A small sound classifier, trained from scratch.
Training: normuon at rate 0.017, held-out accuracy 86%.
Rows from block 2 of a small sound classifier, named by matrix and row number. Each number is 500 + 50 x the weight over its row's rms, rounded and kept within 0 to 999. All counts start at 0. Numbers have three digits each. After the name is the row's rms in percent of the matrix's.
After each channel's rows are labels from the 100 clips, of 14848, where the channel reaches its highest value: "top examples" is what is common among them. Only what is clearly more common there than usual is listed. The data: synthetic speech, music and everyday sounds put through simulated rooms and audio effects. In brackets: how many of the 100, against the usual share in percent.
# conv: width-5 conv, dilation 2 (model.blocks.2.conv.weight, 192x192x5, each kernel summed), inputs 64-127

conv.128 106:428472456601528454413495425528527519502546483462553498458477471450430552525515441444412396464439403480515523522427467456463469487487510523447521421484516570372566504528443563514472495473481511
top examples: drums (59 vs 25); dry (43 vs 20.5)

conv.110 097:474527502546480365520570550381399527563497574591555468540499327485516468555550537473476510554385510552493486462471587455525531438472524505513510536533494469516497462446468458465473516532493547
top examples: distortion (54 vs 12.9); dry (54 vs 20.5)

conv.163 093:554514510484523524547480612560445447397458514492448435415513473454520553495496622537439463508481440500506429475526439500500571490450380490520432443414541435512549514461521545501560533476546457
top examples: speech (93 vs 25.1); dry (63 vs 20.5); distortion (38 vs 12.9)

conv.155 103:478596482493487481463451479466576400438517475569544484469498542524441537473504448464492452564499494467471411562514461551495498537508544540437579508553440495480516521383492534471510505545553463
top examples: drums (61 vs 25)

conv.71 090:526500502550342496427468564456470476406482481477436506502500529489421556535448530570471490527566569460559509474457506503563507496539488564515500487570440443421547507517444384476442419483469520
top examples: tremolo (56 vs 13.4); dry (45 vs 20.5)

conv.36 105:488492518438483497501519450501460532487460439571541467502454510421405456491477500435497513513432502438483443478458414459533620524476572483499498475474513393465541477459485493498570550437486489
top examples: speech (80 vs 25.1); dry (45 vs 20.5)

conv.56 112:509414457523430491399529443503410538550502412439537487482538456412483536566477468467583512480490426476520507531547510397397434523508507505421442507460479521460488490522471620483450495508574495
top examples: drums (94 vs 25); number of effects: 0 (55 vs 24.8)

conv.136 104:538539491449461519455530491503438490489508498573496451496451490538482531523507486469486493470490541428511497504579457496538532359586579505408522500407418623387466481459450593453510409534616467
top examples: everyday sound (52 vs 24.9)

conv.0 107:534486514498447528459494482521555391378462536426521499459506469371561408424526464422498474453511468393500441441517415409584621531495468447539504435516514525546486465512477530545523455445452558
top examples: bit reduction (71 vs 13.4)

conv.29 109:394465476476421486493506523435495614493515422502554449468508456574440546569490462510559475460410493502465510569490514450547512497468432528468527459533439423539494466490460482497551436475450518
top examples: tremolo (37 vs 13.4)

conv.5 102:441433498482500469470475411591548483460458483580564448469435500485480469486506522522443449411488433439489552422551494410477474409512574449605549502369463479493550564489433526473519498490498491
top examples: number of effects: 0 (59 vs 24.8); dry (44 vs 20.5)

conv.173 105:459389467449485413561545487496436469523425567533566572540491542535616450516482550566553516419480528544586461448495531465537497487485494467441597507470450527461506474454565493592461486496485448
top examples: number of effects: 0 (57 vs 24.8); dry (54 vs 20.5)

conv.62 086:475527430426409446448512564522559418485453521419518543543435495505508460500442516517436468558414520536490385499512571500535488607486537613401554524529478511414474441531456524582506397488525520
top examples: everyday sound (76 vs 24.9); dry (55 vs 20.5)

conv.191 125:493505430625446430457553500628312530474523448604474553457551500476494488411557484577494471479461485574461532414548470504541490546425502552537417538578624499550516466529462478612473550484520545
top examples: everyday sound (82 vs 24.9)

conv.175 101:473515606483426558564482483416453525422522455505559403496488469522571517445546431454472540482557454540444514481438512465379552513551413553443506443495539535397435542514483549440491560492537525
top examples: far (76 vs 39.7); drums (58 vs 25)

conv.122 090:528456481395488508510459512484468456477397445462406510509362526514543516402465538465551544526534487430452541545584415484490545540524550421447393441516535507538406456545444558505542562433470552
top examples: dropouts (68 vs 12.9); reversed (35 vs 13.2)

conv.178 108:504516540565514488463511605478505550549506423413486492448489450533437479519491540452545503440481556530501550519434543552565460500469541463547547601509505417543515455551384459568381428472565509
top examples: distortion (72 vs 12.9); dry (65 vs 20.5); drums (51 vs 25)

conv.105 103:561475451557448508359596548502431511435438599501459460467520460464527453491544469413468403560520412481444542389383520462458486566459526506573492419559547636630477499489510526462434489532566498
top examples: everyday sound (73 vs 24.9); dry (60 vs 20.5)

conv.147 109:508499483484546518546509582563507458526518392434496492507500431486538439437518413454379570570463454449483512532508429580511566572440569473511448492470461552507536474497488501539515506514460463
top examples: dry (67 vs 20.5); speech (66 vs 25.1)

conv.51 115:486508467497482498519573519522559535547529459487471478447475517611544487500585464473509438348529491408497523481490563450476479438519518541455469458501459513572504543525500455449503402435543537
top examples: dry (49 vs 20.5); distortion (30 vs 12.9)

conv.183 108:482456438516523565522508515528538490456486572612450424410595435548502580515498503434439445498553476513493397494482499507592530520528525412505523429493564479488451528535514508373478523465481541
top examples: drums (59 vs 25); dry (43 vs 20.5)

conv.146 083:542458490567486349436510551416408502469454476449438503475394526494565507529475490376520521533460517527408542503498506448447465527497504562442474467621543503486487525509578539519541594523448492
top examples: dry (56 vs 20.5); drums (54 vs 25)

conv.88 098:431542412557407518438637530526484539556553527415535505465482501515528476549509452469489485616536482463525444514417450448407521426573485599490467565463571422438593496564504459437560510508562504
top examples: everyday sound (64 vs 24.9); dry (54 vs 20.5)

conv.95 104:618515458500534585481531525557505478588510480475487489437488568557618500454466483492464474438555525472495483549491529404541408434603455555627600517479478486510487456555535482456607541431443454
top examples: speech (69 vs 25.1); dry (54 vs 20.5)

conv.66 107:561439514545528524534527482432578477467488588499475488518419455450538527522468526538504471533538400532491505521416399388483460468523436570630437507468482486418491470542523499539590443438462491
top examples: speech (72 vs 25.1); number of effects: 0 (58 vs 24.8); dry (55 vs 20.5)

conv.113 082:487519582481613480453443517417539563471436550501463500390439547434594491533419464341555498541423536480427463564522496392413488542482546497484521496416454492519488521468543480439517516548575499
top examples: tremolo (40 vs 13.4)

conv.168 085:484494544461540514524441359465531544472560558626472424549578516514507466507467481460475445505453487469526476494516427451478452548544535543536469487442469600575519618473604416463516537492442467
top examples: speech (81 vs 25.1); dry (42 vs 20.5)

conv.182 104:536498457506469559520474483444514488484420481509530544473537478538610463489395556589506466537495531472512434602468470441436437584445421410468562509510479547460437457513489550463464504549510563
top examples: everyday sound (59 vs 24.9); dry (42 vs 20.5)

conv.50 111:452529509539381422521539501366502495566487510516491468480461474561487505524530512557494398448513506512452486604515534433574459493521578493433536513436436479540481460499605526485499499562581407
top examples: wah (37 vs 13)

conv.118 099:488465439457454565556461522517492375464533511431418507429421489512568476438490446518524528572441520494524448548512502614492484544441475497547491498527460477424496500533520444558449519531470442
top examples: dry (68 vs 20.5); everyday sound (52 vs 24.9)

conv.19 118:426480447502491471519405541519452544545458481492579513539498646499446480488467493478476480469551524517539401514534461436489474481558469487542536512499569520522519473515489495609383613543571477
top examples: speech (72 vs 25.1); number of effects: 0 (66 vs 24.8); dry (50 vs 20.5)

conv.123 091:515563592489547576596404520481476453479498447408473462420508518364441424499446394492456588437504431545573540514459433474523563509549513443525579498499538521475484501500488468510509380521453504
top examples: speech (84 vs 25.1); dry (50 vs 20.5)

conv.54 093:497469451516483483526473488500457521469449510586489559482516449517557437450460559572524568563508449425456503439487526517485530475429493566515405488453482407576509444469549450546492421490517495
top examples: dry (81 vs 20.5); everyday sound (59 vs 24.9)

conv.100 097:481512521542511370504494437418480517553441589573510453527569503455455451544524547446496507574383426586544554471567615574448451477492623519519493491437421479557515540481494489530408465473466480
top examples: dropouts (74 vs 12.9); dry (42 vs 20.5)

conv.48 099:437425417488477506442522420479426553516496496569408446572575515357632549465463494475482537540473439570583448474448527525464515497462511425509502432493472479508434545521493369406481498556439549
top examples: dropouts (86 vs 12.9); everyday sound (62 vs 24.9)

conv.61 089:422449501318502510508471418493538595516523497535531379480495501443536513436502448389450480443476501381485433476444473452516462505526535488584470456508496540529534524424503518426508480500484507
top examples: speech (87 vs 25.1); number of effects: 0 (60 vs 24.8); dry (45 vs 20.5)

conv.106 129:447516471564472507545523484461445453517425510486457528452558441487513541550518438373549526439590508526545491467452488470547459564450478437521524496476559538470522500614520545475453480614653542
top examples: drums (99 vs 25); number of effects: 0 (59 vs 24.8)

conv.167 103:465594455502467483498479566489606488461553541471517506449533554526597498512428483455454489417467563536465481566453462440526537489488586467490533491557508545548452469558569569522493422492436498
top examples: everyday sound (73 vs 24.9); dry (48 vs 20.5)

conv.1 087:523571491500495415488476538500442456597417472490428476611511498496465372538497521453466463500527554514543560592434448510508480453571546516622496525466500560517397480579487473481441504538426545
top examples: drums (51 vs 25)

conv.64 102:478536481545484452511466433470602496413398556546502459526496530444449517489442553386567543428596450476434616454490588501489419460463497457461486434449496497488628487552443458502583538471571493
top examples: dry (42 vs 20.5); dropouts (30 vs 12.9)